From a checkpoint of a small image captioner.
Model: 32-pixel images, encoder norm layernorm, encoder activation gelu, decoder width 384, decoder layers 6.
Training: 4100 steps, batches of 192.
Rows from block 7 of the image encoder of a small image captioner, named by matrix and row number. Rows with one number within an expert belong to one neuron, the router's apart. Each number is 500 + 25 x the weight over its row's rms, rounded and kept within 0 to 999. All counts start at 0. Numbers have three digits each.
After each expert's rows are labels from the 100 images, of 14976, where the router gives the expert most weight on average: "strongest on" is what is common among them. Only what is clearly more common there than usual is listed. The data: patchworks of several textures. In brackets: how many of the 100.
# router: router (encoder.blocks.7.mlp.router.weight, 64x256, trained with AdamW), inputs 128-191
# up: expert up (encoder.blocks.7.mlp.up, 64x128x256), inputs 128-191
# down: expert down (encoder.blocks.7.mlp.down, 64x256x128, transposed), outputs 128-191

# expert 16
router.16:475469509496478490492492515496543488473540492476479525458549464510467532469538455487488483458485516505463490513495538513522507505488479493510492483496496530497528505521485482509541543477480523
up.5:469503513488499476461514457572463510477520499499465532518515514509527530477524546515464525507535492525515439529510511492495528467513538535528503472455520507496472499481519525488488484463482521
down.5:474493485507534471493439454505407469490589501486533532510498480541504495493473483468524586539525521510503503514457488490539527492525514479492471488506534495514523493513487464510467493512488520
up.6:521513511506496493554464466522493510520476464503483493529470482498456497440495504487483510494509495490484520528496513508474540488520530521489478503507488526458464527547525512512498497510507492
down.6:478486510483510506461501493472507491488516464535474518505494560465535499530485509492482475513456483473543499509481518508496521532458536465487501521508544491542491494465492498501503511488474481
up.7:523547488521513503502469529492492483482473493503499484504506476483485463444505530532543456527510406467485481523522530515516524493489539477496471478503539504486529494504518531492489458487518489
down.7:493529477494478464529530543517511511479496479505491473509512480505538510522532491466532494547487532517499506438534499476523490532520516513486571490490474505486532518555529524461450527521527497
up.8:416487479504479531498505474521536546502515504557451532480515522500502510536478483530465463541519506476517472500485511489473482489495487505480474479476518523543473475525494478503449507449510499
down.8:556547437467521505478492481489509489531524499480485525506500500493521472500490536504499509543540527569475487500510475498484510504499513484488445503517505581461516492505443534490492458492483501
up.9:509518511517490503525504460481518507503507508527479499515502556514525501519527497469504473494500515504507492504529507538545489504540491491495484562542491516461469513485512518521497458516506489
down.9:533507495446501524508487508511487503494466441542486494579480509464491483455487480504529533518489498512544488485517506498525461450469502467473502471466512482483484488500507472537503502481520485
strongest on: diamond (89); patches: two (69); centre pattern: diamond (58); plaid (27)

# expert 5
router.5:471529542514474476502485502458487530469462544489535468508527511538486474532500513472550512522490537478481467489514492496500507494520516471528501490495466516468502508513506488466526521465511512
up.0:525481493589509477533487449524489480461521511506491554477507491489496489506453477487463539503526485479504470470515546500511511495544518510526462476530501454531501469506519522483489451474478499
down.0:568474510480513518491486465495511529529466498543451470543508495528500555480528468478498482476540459504546512503513486499483480509449459454540536502484476501456498496506464482500516533466531474
up.1:496508520480511492527515512549500468477511519481447447492512481526472470467517505536474502517511505482487483509527454536486461535522501540504524524471509512515462439511503506536522503529535495
down.1:523514522522484486471498524497499508510526475529500527547505469525494518481485508506535500530453513523523491526467520471514495524476500475472456416483485522497509496500482515480530541475494508
up.2:543468534496529470464535464476429492516480468533451454543516518505457504502523499567488507478538494511507492518497450516501514473478495520488502524475491479482499511506509519495520501501493540
down.2:471509514465481478513477480498486524516520527527524544514519527490483473500479485509569508494501473500518468522514525563465522495521501513547487523514514467520470464488513507480486515528511475
up.3:545516516529514497496517514486485483498507484467475486519529504498434488533457508468457543516535560509484504460465491488530544466560520506481540447499515490472487509517499493479533528483516519
down.3:442478482466544533478469491522461490469487486460481498497544508473522489474525490497498492523502513569510495468482518522506478489440522488498525493533485491520488459449522537524515513530487529
up.4:505531471484499477505481506521535499494470560483541455493463531504491548507532495527567474500490487479487493502491517509499508510491513508498507493505559470479490494476540486494483519505485480
down.4:501496522485505490487510524507487482506520493468469540532509516501474485521474488532515472557489485518535519510489501510492468531481491487489536471462489481485536557526507547545510484457508522
strongest on: woven (77); centre pattern: woven (36)

# expert 25
router.25:495496521509486482540491490522502465498509532521483528457436475520456514509502475493494507456476465466484469501522502492489489492502474539477468458533482456509520491536443482534541509492482524
up.0:492515420504505506497504456477527507487483505512500493471472495482494474525545463452502521526510454488517520489475496500475458541471511527495513535506436518492487495479509521486495501497473551
down.0:469525507495506534500492491480475540474514521462487528510505533493545522497514464495518547481496460486509485521549497488527459532495507486491495462521528520519520523480465467540496510491481512
up.1:506513461506486462504527516490498540523505468533459530466509479532491531486554501509526534544487504417485488504440452522508526521508505541501506505497485505507482515522518510470492504453546519
down.1:485488461505489450504516483515516490496492527479509501441567492501487480504441512535600528519477484498509548502504517478478491491504478495514546477511498479509473459494488519457488502533504466
up.2:531543495507514499496512494517512539511519494505520533487518531476494502496502521498522493495515471496507492548513513486501474510528506466482499510501445512478498485524509457501515480479461481
down.2:529547489480488505538517462508452505533512524494490475554482462492502462537531508480502496479470518514487450484465489520512494468584505503497513494537515557510540511528491486504495472489520506
up.3:474498522529492547489526482498482471523480491501485511495499535516521465524524470520516488503522485476559489468509502435499531503540538528486513483504499515534480518497478503465485477452499505
down.3:538482518535512506492502464464502509489494465480507514489505539476489497475489517484483534508482484525493567471509533483461506497506500486496477442450490523498542543517502492494485543538547548
up.4:512531500489502483504497527497495503503478480484526521524499483484515499562504508525534451519495531517456495480510546517502491511463480509473485513492516495486478527545508472480500503508536474
down.4:500491487531503505484486517495521468500501509487518502460503503500531519476470514507466514512482531467530505515493487491553510504529505493543474490508484486569506499526516503485459507510518515
strongest on: patches: two (71)

# expert 40
router.40:457499499478460520505525510529526469439538489496499486477514462549530514541506481481515459474521502489433510478492504505484523497467468462513529466480467487480494489505469491486515490550486519
up.0:516506485473513514437478512500512517534478505517556522510461496474467521483469497546524499483460509494462519421484482468526512498480502531489498539521518507534473481471493468504533517542534507
down.0:482533452489467504493506459505481515472487525494486490515498501504474478549502480527472490538480496505496474470526548546524463511503520478487531508477518528510531547505521515516483498504480487
up.1:514497536471472508465522461493503503517448518485513516599480521531517494519521505523496525529504470545514539484507483486525490517502508521462530532510533487508500471499492491483473527478480532
down.1:512459502476531536514500508485534501551544536478477481504482542506566506562445496460538501494487506487473527443520491478477519542513518449556450477523452483506472513486465474515528524522527489
up.2:513536475522509463469484462497489475470462517522520494507492486567495508476495469525463494522483519488508454472481538459472511502455454523510484521490497551553506499463532459529527497494498486
down.2:489512473475524490523502531500521476469479536497474529536478501483502473482503482503505518499492485508459515491487477480511447434518466495478469475502507483489509489513498491509543522477464492
up.3:481499527527478527519489451510511517472514466535518492530504508487456542531500487530486521498493482477487485499480490553513529527531510488482505532499543522577507463537532425486478461516459512
down.3:511526562455527503512483498554531510494502517496502463471484462484502525525484488488506481429467502492499518460477481422516511520531479496515539494479481537490523489508478506477514507547479472
up.4:475460512453522494502470543528493500450483473510453491536496490514560475490510498484543479512539521500470499495499484543556531524491486502466532522481442481455481486522462518494480473516527505
down.4:480503494541509523470440492494493519499530493537503514492488539525550479498477530489525471544508452513479508517515482488501491533500522493511487515473506479499506509467479480517543512477481508
strongest on: furry (98); patches: two (81); centre pattern: furry (58)

# expert 28
router.28:489510506532506540526510493512509487473538481480484467474493493487498497521535514500459502470519533506466505507503514489531486516480462535498479467510446510476528498512503473509537517481471502
up.0:482469538482500497503463502514500465504498550504510504500481483485466460531502475530496513533490503508477523487483471521474537466476505514440474513470452471546490518502478520525496455486485510
down.0:501528489549510538529520448535496531489476494482514464516505484497518505506540470457514487509495484506530504521510480509510512513497507508522537457508526437521525453500472492444507542511485505
up.1:500532505518472525519490501499524473517474520499537494550533527469493497492499449506464463534504499526504499517482467485505524527499493502500498480553511469518471525525518472541469518507498502
down.1:537458449526465553477498481493535515511513460497505493495479495477418518496480543472494507473502512512533503487515503523477497515574518509507468461485501446484501505505498496495482478510475507
up.2:512527468492508510508531553490506502498492548465542476452476484481494507507515504509535505552489524446506508482486502499506502486452482516515509496511457473450472522486491513451501449480501521
down.2:500522513453469491487498466512510470526473515495506479478525489465469514455475470530499475522487491483508489509490505452499501464466508547493493502453544545465479527512485521520495504544519445
up.3:491523520504473501523471518520486497524508485482476510498482478493494490539527472517423475493515481501487473497504495523480474515501464461515510479507527455465524541504486520531499492468508488
down.3:506498458533473455521530498523474530511482476512510486527517521497526473466469477447514504507504462537475526498484484487495453526493488484496505513490493533472516502527514478477465527510475513
up.4:478485503487476531493448506493501504517448461508492507495505501470505540491512533470517535541523529512507505510564478496436477517500519464508469479478481501515533522482496497487486507527503494
down.4:510499449474473523461523475525495503476533508510430489524497481486501494484483502485542539444491519526479524457497514525576493549506478475517453501522531491457489489515522507521523479507535496
strongest on: striped (76); plain (40); centre pattern: striped (38); spiral (30)

# expert 39
router.39:492473484497469487531515499506483513484549480522451504496522499500494497517555500493503464483495454469496497472501506538525488482468508484488475473518452448495547534532493523506549533544528509
up.0:477465557456537468563529501462478489486498514521523497512527500507530470489518525494491513506508520503477510500510479452535526496506505437510484480495461516513493506536535526484516543475527490
down.0:538508485491520450494528509490549519527505506501531494528479513546517504513548508494488519524487488467457518464469474476511506493477510486488525514498501461490505505489535455495510489426525533
up.1:515495468514506533540518451478517503518471459482493499549524519536522485506518495473541510480476482452469513502478512509457496469452471489516465526454497501470446493515486550556511515521510490
down.1:482495502515505533494495528537468510490512482550508500476506526528475483510538510493529471493458525513525504548461471520474517524529513496478515521505475486480476496534535497495521549540511502
up.2:519499517488487443502472531488467491463543492465469493530497495509538470505534503539483478473500532510498531498527502482505527512532500486499504537492498532493489486512526490526520438509467517
down.2:550519509463466500495485575549486480502493459485500496496533513495529488497512470502479479481488500505486473495488535510491480488484478476496469464535512535511524489492557478493549455519520507
up.3:470516521459462507520507525492505501490511492560538512506526521487487454509464462505522506482448500545523524512467542556481495565522500487496507510548508540517494465500488473486506472514511487
down.3:516492527512519536511507513519497509459485499523503517500516511520538517497543510530444509523491518497514524494534517535495546557482536463532526472475527460507478503469504526477504533482515529
up.4:485519538488473506523512537463528512492497515565463474496563493519530473563530477486498509485485516519534510457513493511482499503474511451499502537521493513499521515455480480491491518461557487
down.4:511498493476530458513514500497490493504527507510552501504493529515502521502486500476519476524510506523541520523492479516469523534520523511536508548522462465523507467518502517505567470551523481
strongest on: patches: two (82); plain (72); centre pattern: plain (43); cloudy (38)

# expert 35
router.35:505492534533476517503537524529543446449506504507506520489486470479465534534520509483499489476467483450474494489483543497472518486469502519518508502524501457478477489542472520503515521516528534
up.0:494442546535462501497464529505466520486446484558467526479474471499492474476538487517497574476521506559526500498489507516485472512453554476481484499507505521519492508500531480501503509507522507
down.0:479478563522494517487485449501523499502501479498507513461531507525520503481465500543523518505512511486497524491505559523494502524513466507462476489494470493487549541538530493481496446483554536
up.1:503514472474581531534500550520478537463524489500525532456499532483522510514510504523469517483530486437501516506482481495508536489469521507506506497497504500509518455500477503486506455520517556
down.1:483505534482529511452500460465483496492510473544450505531482446528495490517513466535496477506458516511495487499460490486474476516496496493457532492515506507511496487509487488533552479462550490
up.2:502495507484522470549527539420510483516512523484449455490468477535483485519511480503517522551528453502491508514473490476464485480449497490526506475490490488536451489505510518461493520519528504
down.2:481536495479544509535500481489522509492467482506515498501455516530511494559517498538517508468516532528470513504493493529514512494510463505508487542474498476495510500519479520464465487497511498
up.3:472516493435546498526511499484530489518502538468503487522497496525521535491514486511504475525511509554508487494498495511491526449498469472532469472521481484499484470475501481487520538507510552
down.3:489507519518476508521544522465445522448553492499498484513491488547509457523500471494497532510506497478560509508517500490479502560521483506519469536488446520548505500501461439523463490562517493
up.4:489533489473476496441497543477489531429509505486558496457468523507500522486489477486530503523502460527478496474488467531476486517487530517463520473541480493533521496512526475505546428523516501
down.4:518490496473517493497514474489480503517526520531533525478499496480501524543530504479518494505489551512452501513463498494470492501462482491496515561489425466475505513456455505522516527502508482
strongest on: patches: two (73); plain (49); centre pattern: plain (28)

# expert 41
router.41:469539533483453513529545506485505460484506447495478480511495476495498496525499484516468528486514462513456526497503540507503515498494469492533529502493493517497513500524460487520492511511537515
up.5:490500465504520528493497463465440502473490528455509497487550454506505541501499508510483532541495477532513529510523511485491523473479486523513481460500475516525532471500537507457532512504466501
down.5:505487513462544510505522504488475519523498488479508480472493522480508522494479509477521485454467493487500532496526550505514498459499461499494569497459494508499512534488478501564472470484486495
up.6:512521492479486486492514518497486536523514502502485504496525485498502536498506485491499509478488544513517477531484496517515513549540461447565488539488523518480506520528515467506427522502518457
down.6:498486502467494524542527528511493539480485458520485522529519492481501488520546482483499532465500463521556507501500471507503516483518507500488499526491501495509455554520469484490503532543484502
up.7:506480443524539510509486477496477513535495486523531467501475542474453517513473483531448490533509498506487530500494493475491511489452497500479504530484528492501528464453460494543455537534490476
down.7:477483508474532542463515500510511549516520491512503483493494488544467486468474461501523445497486545486503520493485510526494521532501508444498552501508524444496522492479502517498500480521484501
up.8:483524503511510481502507478494512479508486507479513473505532541457516495485505499508523464520469469467499503516492519488493484505512489528501499495476456499507441473476511547518516539469499510
down.8:448487559490481516505486556472466503496484510481518487525479508490415482516468509469484537487509434516498484530510506513499474453503512452506517510533488494549489489470467520547521548503457546
up.9:485500478518467480545492494497482465509469451507472501538512508468510541489463533471526486482491495502516488482521470499500539509485521522498474507469454523493479471511481487455517496505493473
down.9:512504545513513507481497513520483501467505502555469508497534501499558495497502520451472502532482504502543484518504522496476544510461554492510486521487498482498495530500538487504482504511548477
strongest on: zigzag (57); woven (29)

# expert 51
router.51:523486497496473527509487483529515479452538465461485511455505497576531537531520478507469485468540495446493482456473492470492501477483486521475533464474463518480487529549495541515509500516481533
up.5:481479475493525493489540515473522521518469442477499505523521512502478518503510522464497500458484506480514510484464486465501444517507522515517493497514523526501531495510556458495481514529472485
down.5:503490506488506502453546517503496482546488475499512486470496523511501500546462468540475534475502501481529461524500517480539503497512515494531509487457474504471510513458538454496553528478484478
up.6:524519497468470491473465476501497505486506512570524489527494493548519546516482495498545457501513527520513514494471542497536471497530464562512512494523460500477479487524515470486497517491495500
down.6:485477510511502523503523516519512505457499501461502544465509474470461483463491502448511515479466539444548468488530512512511495496524504505517469472516475508495441524447542551502500453490504455
up.7:503494484466492490523527467504499515496470479503502503543501509486496521544469494506488446462494489511528543454526527467492484492512475525491485522523512552522533489483502507480494484510504460
down.7:542534482535489535527495514529511472527523481472480518457508463481531485499507474487486511517547494423494485484483492478484526519489500544472506472506508450489531488515496485504523492487498467
up.8:511483497544487511522499466473504502498475462494498461480538466503519466491509472497509535505508458514468539527516472469517503477524488499504509541514482500500533493483484431504518450502437487
down.8:498511510454537514520491485477523503523461546505534470491479499497525511449465522497490472458488524535490549462504493495520521489481523510518490476500479520443523510502523506488533490466496487
up.9:498529520467475527485472513489470501493540496475503518515541492532537504501489482507471514517541490513522497466546486473507486485471496513480484505485529474516490486531502496532478500452492474
down.9:478513544485478544517532504517500503487510508532474517537474495493503465541510495520465493498514481503521493473492479502524501499442507514475520489496504491522486488503496473490523501554472469
strongest on: patches: two (58); wood (48); striped (34)

# expert 1
router.1:490507532487491481507530501554484469474490513499498527471448489487530522465521483505462495515495503498478485520499533554529528469496470493482488462459566483465538454510445509500456503542478495
up.0:544499530482478528465484484499528522481467509438477469487510507532528495481467497470541547494486458512505501506456487521548499485534527491463520509476493479533515512484495488480489462534444484
down.0:477498511505491509537499539481531514468491534484502504528466508503469476513510445514494514492493548499494489511499498538520492428518490500527455485493487482514485508513438501510450502481450502
up.1:528498526513492512476522504488513492513505524489509471506492489470522522415501506503526485493496529525501507519468496502519550458485524480456531522483501489501475466506497463496510538486500500
down.1:502504483480472488475477501472514503507487518484524478494499507521528478519483476500499526515507520475482530509508500497543515529500484506522502519524503465481504498498476518514493477487524514
up.2:501543503493509494511534510523494462456540527490531506529536505472463516518479441542480472533468481544533505495505508476539530538508505469470528487509520494486537481514488493519441500490480509
down.2:477476497504479499536455500442530494501500503500491474476562525514500522500482524546493506507524516542473525496452491479445542497494499518478484525499484499517493458451526466535489510516504509
up.3:526498521521516490500524474467447484519483523551554506499499481477519488524504503513565466488506493536513529470512504485527493479540477479520522518496502468505498507468488525478511487500524453
down.3:522519508480500507461550472499487504520517476473492519483503549492457504520505506492450518525548481526490543472481543549510493517517506483519488497485499548479496495510485488526469481471519516
up.4:495467538491503512494517496505484482461497529483492456513474525529547486485479499470500465521504516447516524466503487487485480501554508524507480446522499491487492509424509521483480531487506503
down.4:507516514479498503495500507480479520513513521501485491491485525502501472500506523487462487440517479503481482485475557516545536506494502474461533526502494465478482512514491516476492527478465532
strongest on: wavy (58); crosshatched (52); centre pattern: wavy (30)

# expert 56
router.56:519492507473512527486480473491454512458497498470518506529475531502503456430462527505515473499478508510487524466518541513489519471527494533561498521482517465519476456502470506509469507526458460
up.0:478473532492451467496452547498502506490513473534456505489481501507540524531533549479486507547506532498484454496533525456522519490492519527474548486494475490513540517511495519488518482529492509
down.0:505505502502446489488499519556502488481481478481561485529477517506499513452492516549484532415486495497488453499548492522504528520525504487478517507485492493506500454470535486531478537543480489
up.1:524509540529535481516503487493502492490489513497493462517504483541453503527533485510474478498464462496500497509494514518523499502495499487484480524510513509536484489541489540493533496509521506
down.1:483486507516518495518502533529494477508468502490510482456513460517510543508489520488495500497503485472478508475490530491490544479461493546499509505521471489462501462468444470483483486507481502
up.2:489498509534479518494459515495486501472509510482486532469520505467496463477504475552523508532530485464509491529522488507547563501537528473509506514500499494469540511546511541484499481508505526
down.2:499493493506500499471528518547465525497513464488478486529460509549518514510524489486505518464504485525500481541539472505514467520481506520491485477485455509524528486489524481534511509522486483
up.3:490506488489488501493481497536517527487485489475465479512531516474505506562521553510494505506532522537510505505487474506484495551507488510503510478477518501550526512500462484494485470480481544
down.3:502536528507541469485515494483483437504478532530515474500484486509465552506509528520539550469486511515494519490514518496495526489466523505538497480506430487480509496497485518515494520504482504
up.4:541508548496522507512504539489520485455490512444496515532503503495536484475472469531500522536520520538479554493478460484479492521464499529521476486514457507510480554504503507473512529541488500
down.4:479514478449479477531538469510479501516492446512524477511504471499471556495535512470556510503478541532541532488471510501484504520499450481490528516492528477502526464512493444470471488496514509
strongest on: grid (92); patches: two (51); centre pattern: grid (50)

# expert 4
router.4:489485489543494489521496501503520473496546497531511501448482455494510456508547486482486523446474456468473471531527537489543504546468484490496517480486500488450545465531476521488553546502506522
up.0:508489474477478495509516493517487499494467433500519508505501500475509480479500511502557543560470474473484463469511443444504517528522482475513525459497476522487494466494514456510483522499514485
down.0:498488509500487483502496506483530478519475498532520486505520543520510541453491521493500479514496507529512485476479532474530537519455509506507493481501524461471508499492506505456481511473500511
up.1:465527493502518516466477475492472485518493492479452462513535476483494477517459484447504517493496537496473502554473480497506526479500485492469538510502502461531502504541534472499450472510491462
down.1:519511518521485552491530525465455471489556529498542550504455538465471526545500494505497502473520534470472482535511481488503531556515468522509485503499500512546455489473523520570513470527530542
up.2:543472500494500489516518513509522545494484498491477547523491491515491549481531477476513514479512491501490512474468489458512511527537458536473470497500468516496505519530496495543498462484499472
down.2:519508484462477467513533500463472537519533532484486498481444500444481481490479503524473508463482439487504517493489475457498496498488495528508526520470547531475501529479483520491502492496465494
up.3:489572476543486470463506527460504447525537519479478504484495506504512513496485487455502514519503488515475465516495512545501499474476509514500497477460502506510480516452495502538514533499497476
down.3:521475486465516466531500479488518483479506471507481514504483495491499524459465494500497504468474455519475508480523477518499519537488528500500539502542510517483483472518517487505504526468511544
up.4:506511477545521511514562495514493486481499490509518489498511493516467527506511510463425470490505473480491476495558493533506490471535516555494496489515516501503531480444505536480516493497506508
down.4:491504493521483475457514444534496492489484519464517545529547560514500464509492518508463466510476512480520513505512494519510526467484532537497432514501529519499513497462478461514503493529509506
strongest on: patches: two (82); diamond (41); centre pattern: diamond (26)

# expert 17
router.17:501504501511515469549540526485474484505507511493539516455526514518485481529526503478485510465492470532450527465531536499527497547528464487493523472505504459487502491492523494547505508519532543
up.0:536507494484511500524521516531542489551505536495482510466515489500499512495543444509492470497481495492522498518483474470491532461502513462512536514534479522495519493456508492496497523479498509
down.0:463514539498498536511453495507490518489502471471541504515477470489466486493513488450531514434528495531467507484493519521516458496502480466525484494489459539475456429521486539487513481521499469
up.1:484502459516483536482504488533539511481533469490534481520512496477479517476481543468512450502568540497477499529477475501495486534472500525485502492505524509511487520499518557478535498530496517
down.1:478459507473481477512486518534503475514517481540483503493484520514504487492515479495540475492522482502509537507473495502460509514471476517488509530501497511492510471520479569500503514544487502
up.2:473517454520484497525528483509506516529469506485498467449557485495502520495464497501514524523477483510533510511519479506514532467522487530512522511529497506528502456491508479493470482482507525
down.2:481499525515472481495467527491543496486519504522477537513494485488514513516557513524479498460505507524489507543505493490452464489521471524492446494499523481511531498488530521498504469494501466
up.3:480515475506528491533484519524484493486550486537486460501471536505504517479492466498518530439498530504511484489453470491511480503553482500479489495531523485467472468499503522522533480491461470
down.3:496489517485490480474488505492539541511502460472495526485488493482506502472502556540465545472500488478509510469526515476484532502486494535481480499470486497535440554493480549532555489538517507
up.4:476510490497476486486532476469484500526496485507490527497493444462511567497497539470485503538464465473517512496489425496544534524530520506471508523520463518537553444551501545496520482510503520
down.4:498532455537497529522506471497515570486523473468472481471510476506504482544564487500496492519470470459521505457469526492527493499516499481473483520507527505532465551507546502476539499472471502
strongest on: rays (95); centre pattern: rays (60)

# expert 15
router.15:509541503560525489503495487510522489483519457481535485530482492537475511505538545466492458487512461497528521540541532522512545486509494514489478506503500486521487476493443535501492514469471495
up.0:558528480494515492474518470507489480504533528472492451528498520500460497466506480508532470548537525494476487545484525513500529530492537538533521494530497473453537536520467488493506521457499531
down.0:484524460501503507527486490507503496502469497509528502531492534532532466496507478458547473497460517471519509452502488496496479490491510568463502463482505494551487475476506493487494471462470513
up.1:462503464471509502529511492515507519496531492548490523562511503545525502503508463551483476515503501508478519486519509530473468454521513510556490510497494489476486530519510485535517521488493546
down.1:497462494503533491486464545566485469501501470502478485514493511479491522493517508478535519466466509477499482500478477502482499510530502528525457533480543491497531517478507482485509451526526506
up.2:516534540476524502497487512512510534524522507468522516513505496500473502497505469506527503461550489539460495520517512492450497466503524505516477473474497485468500515501505490452500453496497467
down.2:492527494471495559436474473507505495520534485501530505515490521482521433510440490505500550483456452499526527492510520481481509527458473494451510492491478458491522519478453502492482531532551508
up.3:524514496513526434486506485512489544500518498519494539532524513495558526507460497487530424514468469473473522533528511534501492491538522498497555548494539500457496492461484531491452481525509473
down.3:484476454525465485504566521484535542495493498523484489488508516506474498482517498485480520528530494516504531500504520515471485457469479492519496532469462477505512563487485486532496517488450510
up.4:514475507430508487507492520473462541505505542529502493489497502508446495516468495500525572532507505498506510500448467540501527485581496479541492509509512499518504510502479482476457494502497530
down.4:500549519521497504479546479559442513512534509450499548495501490502475492515466523512516496501497482462499516480515497490502495508447523544437522535532547512454481465511497452503456493480470550
strongest on: brick (94); centre pattern: brick (38)

# expert 37
router.37:513531519471487490490468468519530520482476489517471495537538566495508521523505470499479516473546497493497501448459501479498536520522487495492529525496514516485490471479520509514522478506457533
up.0:521476507489483476482452538514473501451529556514464545520514538514539485449488488489565525501516511502437499484495484507483465467481494522476469509491494510434523506522497515515495494513485472
down.0:531500500537507523515493489472514513512492490497493494505505487524501465496464479479523475516486494514542511495497469498526487474552533514498527498446588496470490467508489459475563507498483517
up.1:471506439521495520515506484538477488481484521489456483523534524501524519528534463495426478482552484481491489486475475478485508491479534493477532513470520498527480473531513501554517488526530502
down.1:527483501496507490489475500442530484528488484505528521484499508476511544508446502519536489547472520484523497483467504528488500503522501501521479480508470505513545503470507501504579525438507495
up.2:443491497471463524478521511531510516472498512489496485496488483440493498519479478515514564521496547549526530442469497510496457541473488474491518494501489518448471509546520512526495546507496539
down.2:487549512495480496476510508490537495525491506498508522528515508528509501539499530497496451476513484499470453540509509476475530502527493500492475463496503484510528555533439485475513522516467483
up.3:514499508504530534511503464469515510523532501487460469516558524506530515499508528480560474457495490507488469513496501506493510499498500487482499502453537540427499502476479505498503502508481483
down.3:544501477513548487502469498478525487510509485494494527496501514504449484497491469477514454497487513512497492512509504503539478467503478484510510478471529548484497459460513525471468476467541500
up.4:521504495530482488469493513511526480492547451512537542518488503502497516489477515463483542441513472504524498466482526476516530549560475517494532550499526516528509472493488480537521462500520495
down.4:474497485490524465523507524522536530510479533500447491494522550503503517515513478481479485489512480470469476495466519550492507486519488532483515528517497479463487516510485466505518472510475479
strongest on: striped (94); patches: two (67); centre pattern: striped (58)

# expert 6
router.6:466471533531482508497516475523514473456479504492472508470464461524484497510515515526463488483526506459497498515497499488510471541458493483513494453505504518467505514483481503494541530537489517
up.0:528463481503524504527507440489476504490517484531479471515495504482515496501491496539518508503501488498507515539516511484521478503479486485496476485482477505507535474436512546522527508499530533
down.0:461509550507509490521503500534513501510486498549500520472507530494506511548526494495463531438496494524478553468515500537507482484534477509508564537504523522518461478542517484478494500463505501
up.1:494514487448503480513498436544477519483466476485492491510514533492556521534490509526458565503502486483533516489480536523508474483466489498509493493525531479489452491488511490518486475509475541
down.1:488494495500522488518509524471493512492501463519525504464543510510446497497499498472518506464492503479496519484529491551505472487489478486536550531478438493515502467513551475520495483487544461
up.2:508478477503494509546489513476489496467512507502484490460477502523503487506540491504454510467540478492489496522446497497508504490437498512496497489475537502490516512509462483526566500531520485
down.2:477508526510521478517507518462534509497475571551514454539497469499451492506495503488528515515509490478527496485488500477490489519513495491475453519549518485475468548490515529472489513471528497
up.3:510537528503504505507490522521512485443498477538531513502518521496482487525493516521506486529460510496478498477490524539500527487505501514551529490536502514458528488494501458483534521564509491
down.3:497521500463491523480535503436482478497497481504554515534520503477456482527503551520500512492492527493493521526531480501530513496527457490498490519482512529477470511541474480501505468489461542
up.4:452452486519511497451500487499540520516503552526534499484503508558516503498504470505493531520482508546491476536489455499543573528502525457506550459463530490529510507498480483478534542544524524
down.4:467499537478513526531501510464524490519450508505484511506508469457469534518526480483472536473496483478527519464467481447472477532481476482509465557534484497469490485488525497503448516504508495
strongest on: wood (81); patches: two (74); centre pattern: wood (54); furry (32)